Weights of a small model that answers yes/no questions on an image's attributes: encoder patch size [4, 4].
Rows from block 5 of the image encoder of a small model that answers yes/no questions on an image's attributes, named by matrix and row number. Rows with one number belong to one neuron. Each number is 200 + 20 x the weight over its row's rms, rounded and kept within 0 to 999. All counts start at 0.
After each neuron's rows are labels from the 100 images, of 14976, where the neuron reaches its largest size: "patch colour" is the nearest of a few named colours to the mean colour under the peak. Only what is clearly more common there than usual is listed. The data: patchworks of several textures.
# gate: MLP gate (encoder.blocks.5.mlp.gate.weight, 256x128), inputs 0-127
# fc1: MLP up (encoder.blocks.5.mlp.fc1.weight, 256x128), inputs 0-127
# fc2: MLP down (encoder.blocks.5.mlp.fc2.weight, 128x256, transposed), outputs 0-127

gate.181,207,215,208,171,191,185,246,221,192,176,191,184,227,161,178,186,207,204,194,182,215,195,192,196,185,178,208,218,205,177,210,178,194,184,185,208,217,248,189,219,125,178,192,238,185,186,222,178,221,201,214,204,174,185,160,229,224,180,217,224,221,191,179,228,197,158,205,201,204,170,184,192,189,210,196,206,219,169,208,252,205,225,202,217,178,224,172,199,213,173,196,185,195,229,211,204,197,182,206,180,212,233,187,181,187,229,190,217,202,226,217,216,204,186,210,219,190,197,175,204,187,214,193,210,215,191,215,205
fc1.181,173,201,204,197,219,199,225,190,204,239,182,224,156,196,211,160,167,204,222,178,233,239,211,165,173,212,166,181,202,230,206,161,208,198,182,215,184,189,222,217,208,208,194,203,201,201,207,236,180,210,243,179,201,207,197,215,200,202,229,202,196,218,155,217,204,182,202,180,206,202,219,174,199,178,193,190,228,202,210,178,218,185,203,196,172,222,233,225,192,191,200,190,198,217,222,205,216,217,180,248,186,176,188,202,230,177,179,184,201,222,192,189,213,191,177,169,213,205,215,175,179,192,242,167,218,206,179,190
fc2.181,184,183,182,207,227,190,193,188,201,228,197,194,165,168,187,191,212,197,204,198,240,207,212,202,213,183,198,219,202,182,231,232,193,197,165,187,219,240,204,207,215,213,176,171,170,194,173,189,190,192,167,228,199,238,195,206,207,214,233,197,216,177,204,198,229,229,168,173,220,210,183,184,204,198,213,185,222,167,188,212,223,193,194,195,160,203,175,201,194,187,218,209,188,226,168,222,209,216,191,194,215,177,194,231,170,203,215,214,189,190,187,186,214,196,191,182,168,238,244,211,195,160,197,190,247,153,195,188
patch colour: blue

gate.197,170,213,219,202,176,214,164,194,223,198,214,232,196,192,214,258,206,190,190,213,208,238,216,189,201,193,217,200,200,189,191,197,192,217,220,184,184,192,183,238,175,204,224,191,190,205,183,186,206,196,213,234,186,182,182,230,168,201,181,191,192,199,185,195,168,203,209,196,162,217,216,217,183,180,188,205,219,159,182,208,188,224,238,189,231,207,194,202,167,195,193,228,167,221,222,195,213,192,200,222,213,249,219,224,172,239,187,207,183,196,191,188,201,205,220,210,179,159,169,177,198,187,174,225,204,152,216,187
fc1.197,239,220,200,187,178,174,190,205,189,171,205,218,194,201,186,209,207,210,198,156,227,176,229,204,194,153,197,213,223,221,203,190,186,223,164,188,194,156,201,199,201,202,173,216,234,217,205,200,190,197,177,191,192,186,230,217,193,176,223,239,234,175,192,199,205,202,219,215,229,202,178,191,216,192,207,215,181,220,228,203,233,191,193,206,132,200,203,193,199,199,207,216,231,184,178,227,185,194,197,181,167,163,186,180,203,200,193,168,202,214,224,223,223,190,200,214,183,225,190,167,230,208,209,185,223,227,181,176
fc2.197,177,182,184,215,202,213,176,197,189,171,172,228,221,206,178,206,195,184,171,192,202,229,216,233,194,173,201,194,185,185,177,189,177,231,229,248,198,214,190,207,217,171,184,181,184,168,196,199,179,184,203,227,190,166,162,187,209,210,185,222,216,188,157,232,204,171,173,204,172,218,211,196,171,175,202,199,194,202,177,231,200,179,206,181,162,190,185,195,187,213,163,225,198,230,183,187,178,191,201,206,202,164,176,220,213,248,192,234,194,209,198,217,203,224,204,196,192,227,214,196,201,239,195,186,198,224,217,221
patch colour: grey

gate.16,148,190,211,157,224,219,179,220,186,192,179,214,207,206,197,196,222,207,211,204,193,236,191,208,189,214,209,193,174,217,161,193,195,218,173,226,256,180,174,205,202,212,200,204,198,172,196,190,201,203,241,198,210,210,164,166,201,208,228,219,192,236,178,198,207,181,165,188,200,175,194,215,190,189,200,204,173,203,215,182,254,215,207,203,217,171,223,206,196,216,204,206,204,189,229,209,218,226,216,185,189,216,226,200,233,196,207,213,155,164,217,214,191,183,208,223,196,209,185,164,193,202,206,205,154,214,229,186
fc1.16,226,195,194,221,210,190,200,180,207,190,191,201,205,231,187,234,187,196,211,159,228,182,226,210,212,168,215,162,206,192,204,227,199,218,198,189,197,181,176,204,182,185,206,199,201,213,215,154,210,188,182,214,197,200,190,221,223,171,206,214,170,235,170,206,211,197,188,197,230,159,223,182,219,169,180,213,181,221,224,180,171,182,210,205,227,231,192,197,192,228,181,208,172,196,156,184,221,219,213,187,183,202,212,240,170,193,233,201,172,192,181,224,203,229,205,198,245,195,202,178,241,174,170,201,200,201,179,201
fc2.16,198,201,173,196,211,177,202,189,185,204,199,225,206,227,192,215,197,204,207,209,213,215,182,182,187,239,218,204,163,192,182,195,197,250,158,220,210,191,184,204,231,200,260,202,219,219,198,179,193,194,193,166,188,197,196,181,206,227,176,208,218,181,226,168,225,181,215,197,170,208,184,193,164,246,167,185,226,190,183,221,190,174,205,238,211,192,189,196,237,222,192,194,184,183,187,193,162,174,202,202,221,220,193,212,184,193,178,226,213,208,189,183,197,202,187,194,223,223,198,207,147,198,235,177,224,179,208,194
patch colour: orange

gate.78,220,166,202,224,179,231,213,155,156,203,229,198,227,191,226,195,172,211,165,206,195,209,207,202,202,186,199,193,232,192,209,186,200,202,225,179,197,183,215,191,235,206,160,197,214,220,220,201,191,182,179,187,220,192,171,218,206,198,201,201,231,222,237,202,186,218,222,189,224,192,224,196,195,242,210,201,205,219,228,154,195,184,228,207,191,181,231,145,212,187,198,181,218,186,188,202,178,172,217,210,222,221,215,223,195,210,198,182,190,154,189,225,212,178,191,204,190,202,199,182,216,208,165,232,181,196,195,170
fc1.78,231,190,231,206,235,199,204,191,217,189,229,212,195,184,207,207,207,243,205,176,200,201,192,212,212,204,227,245,214,190,227,203,205,176,189,212,209,223,192,185,198,187,194,165,205,174,199,156,193,206,170,236,185,226,201,189,223,196,191,175,181,202,224,174,243,202,190,192,197,206,214,175,203,203,211,206,200,194,196,211,212,194,212,240,176,175,192,194,176,218,240,185,199,172,239,171,221,232,211,193,194,168,197,167,227,241,181,242,230,187,196,213,220,190,199,201,209,176,183,246,180,204,202,194,173,179,210,188
fc2.78,216,206,180,204,213,213,243,173,182,205,220,234,190,214,204,236,221,223,209,188,251,185,196,194,176,213,172,204,231,205,224,223,232,165,153,201,191,214,209,208,202,233,194,184,201,194,200,201,175,196,213,206,192,182,237,202,219,190,216,198,214,199,205,219,199,229,193,222,208,210,181,214,220,203,195,214,199,212,223,172,191,199,187,143,198,234,217,215,224,213,181,210,224,217,172,192,198,216,218,194,187,230,176,208,199,165,225,202,215,194,212,205,190,223,204,170,172,231,210,188,238,169,194,201,192,185,187,147
patch colour: orange

gate.161,228,211,203,214,210,175,187,215,188,189,211,202,183,221,228,225,251,191,232,188,238,226,177,207,226,210,214,235,180,220,187,210,215,225,177,183,215,197,186,215,222,205,183,179,232,211,208,194,152,191,232,189,181,215,228,232,179,186,170,173,208,205,215,166,190,226,157,215,224,223,207,181,212,216,176,218,202,161,209,225,208,219,178,192,167,208,161,180,184,193,210,213,188,203,246,175,226,186,197,210,194,178,192,214,193,193,218,199,201,163,207,214,188,196,181,196,203,197,204,192,174,195,234,202,214,191,213,200
fc1.161,165,208,191,221,173,195,206,208,176,205,195,153,207,224,191,234,199,214,202,193,153,225,207,211,175,229,189,209,184,188,203,179,192,189,225,160,173,206,195,201,211,181,203,202,188,174,184,217,244,193,198,165,195,210,217,224,236,196,194,179,229,181,233,198,243,214,181,221,216,217,219,233,249,206,174,176,211,187,187,225,198,169,214,183,226,208,186,197,236,186,222,190,215,187,202,193,181,209,207,220,181,184,220,225,202,173,181,177,210,207,199,192,220,215,243,204,208,208,189,203,211,175,183,184,191,165,206,215
fc2.161,192,189,211,191,191,214,230,179,196,201,204,213,233,219,170,164,187,199,183,206,185,223,179,176,196,173,199,214,208,167,170,164,175,189,185,219,187,205,205,209,166,149,222,169,204,218,221,191,209,206,183,227,215,211,182,181,239,184,160,211,228,217,184,198,193,219,187,205,192,185,194,196,165,180,201,184,227,178,221,206,196,191,215,221,191,162,203,228,181,195,226,193,198,199,196,200,194,174,196,175,204,213,207,184,254,158,182,213,193,189,214,180,177,221,227,234,196,191,212,222,216,166,215,201,202,224,203,242
patch colour: grey; pink

gate.137,208,185,196,210,193,191,194,196,203,154,212,171,192,192,177,191,203,188,213,179,206,187,181,210,206,179,190,197,193,201,185,226,214,190,218,171,193,200,200,196,220,244,185,208,223,161,208,216,203,201,185,197,204,211,166,230,180,220,192,186,212,170,224,224,211,178,209,198,211,167,198,241,174,196,194,235,249,210,222,190,170,210,212,184,244,213,203,186,216,200,183,159,182,198,186,242,163,207,224,185,204,177,185,170,210,213,228,215,240,193,190,166,201,185,206,192,196,228,170,200,181,178,182,201,241,232,197,174
fc1.137,183,237,196,216,239,197,202,236,160,215,201,201,199,174,198,165,240,192,191,207,169,177,184,201,186,215,198,199,174,168,182,235,210,212,215,226,199,211,182,176,178,221,187,203,214,220,209,216,226,184,161,179,203,217,225,173,214,234,191,191,207,223,189,181,192,213,208,204,217,173,198,218,224,208,224,194,237,176,226,191,201,207,219,187,178,203,186,202,173,215,244,205,215,173,186,202,183,230,196,258,215,190,212,209,202,205,194,157,193,183,206,219,184,206,221,204,215,212,205,208,170,190,172,167,203,176,171,207
fc2.137,210,179,193,192,200,183,226,196,206,185,216,214,190,215,209,187,207,182,212,196,194,203,213,272,200,188,260,200,190,232,214,218,209,201,201,205,183,200,217,210,209,162,211,194,189,173,222,187,196,199,199,214,147,199,206,209,191,194,204,172,189,192,183,184,217,224,194,203,207,219,203,138,201,236,194,206,168,178,199,188,223,202,191,181,186,222,211,202,198,219,172,187,184,189,211,201,204,180,201,185,217,207,213,182,149,191,188,248,263,189,180,155,200,195,181,215,193,191,194,216,178,205,204,184,187,169,213,182
patch colour: pink

gate.46,199,203,211,184,182,206,196,204,174,161,218,206,176,235,193,211,187,219,204,214,176,204,188,221,152,192,208,230,204,209,188,207,180,203,191,170,196,202,146,190,217,237,217,170,198,236,203,162,192,166,213,209,215,182,200,218,209,168,187,234,219,193,193,225,209,180,211,227,211,232,208,203,194,189,225,206,206,192,189,219,228,211,173,216,234,212,192,189,165,191,179,203,206,203,190,206,214,184,186,195,226,212,231,192,214,254,191,179,214,211,220,181,193,201,186,203,212,163,213,204,219,172,167,192,177,149,215,184
fc1.46,192,186,196,210,223,168,203,222,199,208,220,199,218,192,180,154,162,203,202,237,249,185,200,172,210,199,166,226,167,166,210,185,179,188,199,174,207,223,213,208,179,257,171,185,181,194,216,198,211,186,207,202,198,203,191,179,190,190,193,206,204,212,189,173,181,208,218,187,209,191,166,217,212,182,221,209,241,240,204,217,179,193,205,215,196,218,189,205,196,209,217,187,180,218,245,198,238,169,197,224,179,208,186,212,197,210,183,207,160,193,189,181,198,233,202,216,207,166,205,201,193,232,235,214,162,208,203,221
fc2.46,180,211,216,204,207,209,244,183,195,214,182,183,212,179,208,207,215,245,168,215,225,191,196,168,202,225,235,222,164,188,189,209,188,185,183,173,237,169,178,223,200,185,211,197,167,217,215,184,180,171,206,224,193,169,199,186,211,214,189,146,216,175,193,213,226,174,165,189,165,174,203,204,196,190,209,171,184,190,207,199,213,179,203,217,204,196,191,189,227,201,185,209,184,211,218,179,169,203,166,200,237,175,209,236,192,189,198,193,184,177,235,173,190,190,196,216,199,194,177,192,240,185,192,230,214,215,216,175
patch colour: pink

gate.64,206,213,233,232,177,161,213,211,184,199,181,196,197,172,202,222,225,190,218,172,223,195,196,185,171,225,198,205,188,204,176,226,176,211,216,187,219,216,186,214,192,192,195,193,179,208,210,205,200,197,200,183,193,192,185,183,216,220,158,197,233,226,244,198,164,203,245,229,223,197,185,200,137,194,221,184,209,191,215,230,195,205,201,185,226,180,243,179,193,229,189,181,224,210,210,162,202,201,195,226,223,198,154,210,215,239,199,220,184,228,180,199,191,221,176,214,180,201,187,200,201,202,196,230,230,185,196,196
fc1.64,187,194,221,193,156,235,199,252,175,189,189,170,225,206,206,198,159,182,206,196,200,202,208,168,184,181,176,227,213,164,201,202,239,186,199,248,237,190,223,192,202,227,224,196,213,196,181,215,216,220,185,190,171,170,188,230,238,226,201,221,226,206,208,175,204,220,179,213,228,195,249,213,208,213,168,205,202,181,176,173,201,227,201,196,207,199,204,209,178,242,191,216,179,198,171,200,178,190,198,184,182,199,167,197,225,212,210,204,224,178,200,211,173,214,207,186,208,200,209,189,177,191,218,222,194,180,195,205
fc2.64,205,205,193,189,219,186,209,211,202,191,169,223,162,222,179,207,235,234,186,210,223,215,177,171,234,176,206,200,230,159,191,204,161,219,200,189,191,189,199,184,212,170,180,186,251,204,226,208,173,247,226,203,182,188,208,210,195,196,228,198,177,223,225,212,218,216,228,174,183,182,197,168,224,218,178,201,186,230,243,227,171,190,200,239,219,217,183,200,217,173,216,223,207,188,209,207,199,208,182,224,201,209,200,207,197,207,202,186,174,222,233,174,203,206,173,222,181,205,184,218,214,197,179,217,183,211,199,176
patch colour: blue

gate.123,177,186,188,207,178,198,190,245,194,174,207,193,220,174,201,187,196,214,185,195,215,180,203,165,160,193,177,215,177,153,179,222,249,218,209,172,215,185,211,232,187,242,203,218,212,220,200,236,221,232,189,213,185,158,207,241,231,205,183,226,201,216,184,216,190,160,201,208,175,176,204,199,202,196,188,178,188,220,185,197,187,174,196,168,166,191,212,222,213,172,199,214,196,197,222,193,228,218,181,185,216,172,220,204,198,174,226,205,223,199,196,213,175,195,188,221,212,215,215,228,199,197,194,179,236,199,182,205
fc1.123,185,196,203,182,212,187,192,203,223,194,198,196,190,196,168,177,211,224,195,207,204,207,166,178,211,250,218,252,207,181,215,189,188,185,226,212,187,164,221,238,215,213,182,219,230,198,206,227,194,200,231,184,190,165,230,222,227,179,212,232,215,182,187,199,222,189,216,197,218,192,186,201,190,183,192,196,219,201,206,215,195,204,233,191,177,195,211,204,204,211,217,181,224,196,198,202,193,210,172,216,180,221,194,232,137,204,210,181,204,197,154,206,145,201,209,189,181,211,200,186,196,169,203,191,251,188,195,165
fc2.123,217,211,179,181,220,175,205,212,186,165,196,214,183,209,194,217,204,226,199,221,176,213,179,176,207,144,181,211,169,170,198,192,166,198,197,210,203,199,195,206,188,182,150,221,207,197,179,204,190,189,195,170,196,202,212,198,199,230,211,173,202,182,191,214,185,205,194,187,212,240,226,160,179,181,234,186,207,186,205,210,209,202,202,186,164,201,187,194,242,238,158,212,225,206,201,201,226,205,181,226,218,189,184,223,192,197,226,221,220,281,198,166,174,195,193,188,203,182,195,183,202,194,198,214,219,201,212,203
patch colour: blue

gate.175,193,212,174,196,170,196,209,237,162,195,253,197,220,191,217,218,190,198,192,179,196,218,214,174,223,223,197,198,214,223,196,203,199,189,175,176,173,220,225,167,199,190,211,198,181,208,209,205,192,215,206,179,201,216,189,152,240,201,233,200,225,170,208,242,222,218,213,161,201,203,209,201,212,179,186,201,162,196,196,173,189,214,189,188,214,192,209,205,191,201,189,207,230,189,175,209,169,248,220,220,177,234,212,202,193,211,202,214,212,187,177,171,177,195,164,207,191,171,175,196,233,235,195,241,218,213,199,214
fc1.175,216,223,175,205,163,142,207,194,205,199,189,180,206,191,197,208,210,188,231,155,189,200,177,214,221,192,189,230,212,192,227,203,198,238,207,183,188,190,154,192,190,223,202,200,180,225,191,180,211,166,199,200,188,204,212,209,234,176,227,209,222,212,236,268,227,215,198,192,195,194,193,212,198,214,197,205,235,183,224,189,219,185,200,202,185,213,221,198,236,210,192,205,204,202,183,167,196,207,217,196,194,173,162,219,214,195,218,182,205,190,172,200,174,190,174,203,208,245,195,194,188,217,226,229,193,217,194,245
fc2.175,182,208,192,218,180,217,162,210,202,203,165,182,207,178,212,166,199,176,178,188,194,187,198,182,188,180,183,219,204,207,184,210,150,223,222,236,193,212,221,174,213,233,223,199,216,195,199,205,173,232,186,213,193,192,232,247,199,212,247,199,202,234,190,175,175,218,237,178,187,215,170,201,195,218,239,188,173,203,207,192,175,244,201,204,189,197,188,180,171,189,217,191,174,189,180,194,194,215,192,184,223,187,196,209,212,241,159,207,184,188,177,194,186,209,176,181,210,211,194,219,238,213,185,230,206,194,186,209
patch colour: blue

gate.40,197,205,198,201,181,215,206,213,199,232,207,139,173,202,226,179,216,219,222,220,187,183,176,176,188,247,175,216,219,198,200,203,211,248,226,195,228,176,245,206,196,213,219,230,210,219,191,207,197,207,211,193,180,189,207,227,152,181,204,220,195,218,227,217,219,184,194,200,175,188,228,200,209,177,187,211,172,182,228,218,210,176,203,186,206,208,222,194,204,194,211,194,197,176,195,216,181,181,162,154,203,186,190,196,196,229,185,196,183,196,204,218,177,203,160,205,189,221,203,220,177,188,196,236,206,185,170,243
fc1.40,198,195,199,186,197,164,220,192,216,210,175,203,180,218,200,214,205,224,217,235,195,209,198,199,229,173,206,206,184,186,212,200,203,198,181,242,167,207,194,187,193,220,183,168,185,171,205,213,247,201,217,181,181,197,170,233,234,192,197,216,188,189,200,220,235,170,219,193,213,216,189,221,185,241,155,172,217,192,190,171,182,213,221,200,197,217,188,246,194,207,176,207,186,186,189,188,233,186,214,223,203,210,201,185,175,193,213,192,170,217,187,210,200,190,220,191,169,192,249,210,259,199,178,206,177,181,230,206
fc2.40,171,195,205,223,198,219,201,188,184,216,174,218,173,214,190,218,210,206,211,191,169,186,217,204,218,187,213,194,200,158,196,207,197,199,229,215,238,195,187,173,161,191,188,206,210,201,259,188,140,167,192,205,204,153,187,227,209,216,193,156,193,175,203,217,197,202,197,190,198,216,196,216,175,197,214,206,141,207,181,189,182,214,214,201,167,200,202,187,202,232,183,184,201,201,192,186,146,197,211,243,207,194,173,214,172,210,189,227,203,191,210,197,172,211,217,197,216,196,178,226,173,203,224,205,203,181,176,195
patch colour: purple

gate.89,168,223,184,198,201,182,191,170,181,187,163,219,163,228,190,241,192,218,211,219,200,191,185,235,202,186,211,217,178,192,229,195,207,201,163,214,197,225,202,161,261,185,202,210,219,188,222,183,216,192,213,212,225,189,171,241,196,201,195,218,205,190,218,196,201,197,194,200,186,198,192,183,214,213,209,210,212,182,178,179,233,201,218,196,203,197,255,183,179,209,201,202,198,188,153,207,215,191,167,181,192,212,213,192,210,210,200,184,222,236,212,207,191,182,217,195,206,210,241,208,192,196,199,148,195,147,187,218
fc1.89,236,180,201,218,215,206,196,182,223,177,176,171,240,191,211,159,218,193,184,174,193,168,181,192,232,188,181,199,214,216,206,217,195,193,227,158,182,169,177,218,142,223,204,214,177,209,212,226,194,202,225,203,171,224,176,181,180,204,173,181,208,207,200,211,203,217,220,201,185,191,196,194,182,176,159,197,207,210,229,220,216,227,212,206,189,197,187,205,215,204,182,197,198,233,185,194,193,206,223,197,228,209,183,229,206,167,213,191,191,196,196,207,203,227,160,171,211,216,215,221,190,216,199,240,210,259,200,204
fc2.89,181,194,218,161,200,180,242,187,198,198,221,185,203,153,218,238,184,188,195,174,219,192,179,183,214,218,184,203,227,156,190,210,172,233,187,196,186,201,197,219,230,230,202,215,219,201,209,195,235,214,217,252,182,220,210,193,201,200,214,190,218,203,185,223,175,198,202,214,188,177,187,245,190,201,190,205,187,196,160,175,214,202,228,197,205,192,180,190,192,198,200,243,192,203,210,205,179,195,150,161,169,204,183,227,208,164,213,208,206,147,197,191,208,192,194,193,194,198,160,199,201,173,203,190,190,200,202,178
patch colour: blue

gate.158,172,195,165,159,185,204,182,157,229,188,231,218,203,200,193,182,213,190,198,204,236,236,199,205,186,215,167,207,218,192,191,199,197,202,197,152,195,218,220,185,191,194,200,207,170,196,213,174,160,201,177,223,220,191,187,252,192,216,188,191,216,169,197,233,230,198,221,202,166,212,224,212,207,192,197,199,172,219,176,198,180,213,236,238,179,222,227,211,224,176,183,204,206,192,200,208,205,200,207,207,188,183,176,186,225,164,227,221,215,222,181,210,166,204,217,183,194,195,215,197,214,210,213,209,199,170,155,217
fc1.158,190,199,193,199,209,222,219,203,244,185,199,170,184,172,256,204,163,213,179,233,251,205,181,228,186,181,211,193,172,185,193,184,188,204,211,201,201,234,191,225,208,222,188,230,208,216,166,234,211,209,148,219,263,207,187,215,186,204,190,205,196,207,201,190,205,196,202,198,197,196,209,223,176,186,201,199,164,172,215,174,176,168,187,185,206,161,157,177,215,206,204,207,207,207,184,168,189,215,219,221,199,196,192,210,205,216,216,193,221,211,182,175,196,214,194,169,208,202,204,192,206,211,211,209,222,205,211,238
fc2.158,198,201,270,185,168,172,198,197,215,204,237,204,206,195,226,247,190,192,161,212,189,231,216,162,204,163,204,188,193,200,204,185,188,155,230,208,208,241,172,210,215,189,188,207,198,229,152,197,205,209,194,181,168,193,190,212,210,200,209,209,242,173,165,243,214,210,210,175,183,183,189,180,203,229,229,204,205,163,192,180,202,216,216,202,193,212,184,201,198,191,206,193,193,214,226,212,202,193,202,171,206,213,202,219,178,181,175,220,174,191,205,196,226,230,208,200,212,211,186,216,180,196,198,176,197,178,205,210
patch colour: grey

gate.153,181,231,192,197,205,216,253,203,198,207,210,208,197,195,168,197,188,189,209,210,228,204,191,209,190,184,185,220,216,201,192,223,180,204,211,236,172,238,200,180,191,220,211,194,220,179,191,175,194,220,219,195,195,218,187,184,249,175,222,198,230,201,186,231,161,196,206,191,208,212,207,215,233,153,236,199,172,191,210,215,195,193,196,197,175,199,182,222,218,213,236,213,185,203,198,203,197,167,197,253,221,169,179,207,197,187,222,161,187,170,201,182,177,201,178,172,211,209,183,161,179,182,240,181,204,191,179,211
fc1.153,200,206,219,169,212,201,221,196,231,193,219,217,180,206,196,204,201,176,202,172,215,213,179,172,130,194,181,210,160,202,213,207,211,194,187,188,210,209,199,188,201,197,205,193,179,180,183,220,201,224,209,171,182,228,187,246,219,188,238,254,200,174,157,193,224,164,195,216,218,186,182,236,211,203,204,183,229,205,145,214,196,198,218,183,170,192,221,220,187,225,212,192,210,192,189,239,193,217,208,202,221,205,183,249,214,202,194,190,186,220,214,175,199,196,169,204,205,206,197,183,185,224,218,200,221,200,199,204
fc2.153,226,200,181,182,238,211,197,218,176,209,188,205,222,199,191,217,221,204,199,200,193,183,207,193,178,177,201,201,196,226,218,212,179,176,183,145,203,198,181,213,187,202,222,205,191,169,205,210,191,225,198,187,193,189,194,169,191,240,175,202,179,175,208,206,203,232,188,159,212,212,235,192,198,224,193,204,183,203,259,161,192,170,215,205,232,202,211,197,238,232,186,215,175,197,148,179,237,183,150,202,193,220,175,202,198,222,196,233,205,191,197,186,194,214,198,236,185,183,226,204,185,214,179,177,196,210,198,219
patch colour: purple

gate.121,196,199,205,211,236,195,196,170,198,204,177,167,180,186,218,191,193,147,201,175,227,170,174,192,215,203,196,211,200,226,201,224,222,214,237,186,197,203,194,222,146,173,190,224,212,215,167,238,211,197,165,195,203,241,188,199,189,160,215,226,196,198,205,214,222,205,205,208,198,191,183,221,199,195,192,198,189,243,180,185,165,170,213,189,216,206,232,222,181,205,203,182,172,188,154,188,217,200,194,181,219,166,206,195,221,220,206,198,197,224,187,185,217,231,211,184,198,225,176,185,213,188,187,209,223,227,199,235
fc1.121,183,201,187,201,178,190,235,199,148,205,217,201,210,240,177,182,219,182,196,234,221,235,185,194,161,234,188,192,194,207,198,189,218,207,225,168,219,183,251,189,221,232,196,202,185,198,191,221,234,190,177,196,212,195,160,194,200,186,213,188,209,201,197,186,198,182,186,209,201,211,188,205,186,179,233,212,164,192,190,223,207,210,171,225,200,188,192,196,202,209,228,170,209,179,184,216,234,172,171,216,180,183,215,186,246,198,203,193,224,194,182,196,185,213,212,201,229,239,203,183,211,208,184,199,215,161,172,241
fc2.121,214,219,173,178,200,207,201,204,221,187,190,194,220,199,199,216,188,208,205,181,215,191,194,184,199,154,202,185,224,197,217,193,215,200,231,194,217,196,147,175,212,148,256,203,240,170,196,197,230,200,203,189,199,203,224,227,199,233,200,195,200,206,160,176,211,204,261,224,198,253,194,190,241,212,200,204,180,216,203,206,154,189,187,223,175,203,220,207,191,187,184,238,233,195,194,192,198,190,192,208,179,166,192,194,181,197,206,225,205,196,194,213,213,210,185,196,204,189,183,205,211,205,203,180,165,181,204,231
patch colour: grey

gate.250,216,195,192,259,256,192,210,202,201,184,169,205,195,209,160,212,190,208,193,245,175,194,226,209,214,198,186,207,188,186,222,188,177,183,206,196,205,187,182,171,216,204,218,197,181,214,237,184,202,201,214,214,211,201,198,212,191,196,180,169,230,195,201,202,200,216,198,222,205,187,199,237,220,147,190,173,230,215,207,210,203,212,192,241,197,210,200,182,192,203,154,209,145,205,182,203,196,168,188,196,225,213,184,210,195,194,218,218,216,165,197,193,214,214,167,197,196,210,219,189,167,161,202,217,229,169,173,210
fc1.250,195,181,202,192,176,219,192,178,194,195,211,171,214,173,216,221,218,203,173,191,203,173,220,189,201,226,160,178,187,244,222,221,223,194,219,197,191,190,209,200,181,205,213,166,215,189,186,217,184,200,227,213,187,204,180,195,264,208,223,208,216,206,164,174,207,210,247,218,181,192,204,178,174,208,235,147,205,208,149,220,213,205,201,206,188,179,210,191,223,195,203,197,174,180,233,226,172,222,178,228,191,162,201,204,180,213,192,210,193,222,183,213,183,210,201,170,205,198,195,202,189,238,195,229,186,202,194,191
fc2.250,160,203,220,176,207,201,200,241,229,236,209,220,216,139,171,195,194,180,199,208,193,178,186,181,194,170,228,211,189,180,199,226,195,200,220,203,213,201,226,165,173,203,176,191,188,207,213,216,201,192,197,175,189,227,211,240,177,226,218,219,219,229,195,171,210,164,238,205,202,202,237,222,191,213,195,203,195,225,190,163,180,223,206,200,245,206,205,196,184,168,205,214,180,199,215,186,192,214,218,201,200,197,213,166,197,189,176,159,207,173,208,175,175,201,196,195,216,222,209,207,174,173,206,182,192,161,202,198
patch colour: grey; yellow

gate.146,239,200,165,232,196,203,170,214,187,193,180,216,186,200,148,219,202,190,228,180,239,178,231,199,214,170,220,219,181,204,159,200,169,198,238,182,187,182,200,180,198,192,202,166,212,209,185,195,191,194,205,219,198,195,204,172,197,197,161,157,195,237,180,191,147,209,204,184,204,194,207,181,218,204,214,211,183,227,175,198,211,188,235,188,193,211,186,192,217,210,210,189,211,221,202,214,198,252,208,181,204,174,215,195,195,235,228,212,196,217,212,187,202,222,203,188,220,174,183,210,239,182,205,237,175,203,190,204
fc1.146,186,205,194,209,182,229,216,249,176,208,179,187,204,209,220,223,228,206,188,174,174,186,186,232,231,237,220,206,198,214,170,190,206,224,199,193,224,199,212,218,200,188,197,207,195,188,196,169,165,166,228,217,194,174,195,140,208,214,167,190,200,192,183,201,211,229,200,199,166,219,191,238,189,168,220,183,230,227,214,176,204,173,199,203,210,188,207,186,164,201,167,170,204,180,202,212,215,203,204,203,230,215,182,219,212,199,184,208,201,183,209,192,198,235,190,157,173,182,198,232,224,189,211,218,195,209,219,163
fc2.146,189,255,188,164,199,212,187,194,204,198,173,202,199,215,202,214,188,199,203,204,192,222,211,205,187,180,179,177,196,176,235,209,191,176,242,184,227,215,187,193,197,175,184,203,186,187,205,205,237,242,169,235,209,220,198,194,190,222,171,219,181,194,182,204,188,184,189,178,197,186,185,173,197,220,228,211,179,208,214,162,231,222,180,194,194,181,206,231,216,209,223,210,193,210,203,227,194,199,209,195,252,240,166,232,195,187,198,191,219,234,199,222,200,180,208,216,217,205,226,195,217,204,180,252,202,181,222,159
patch colour: purple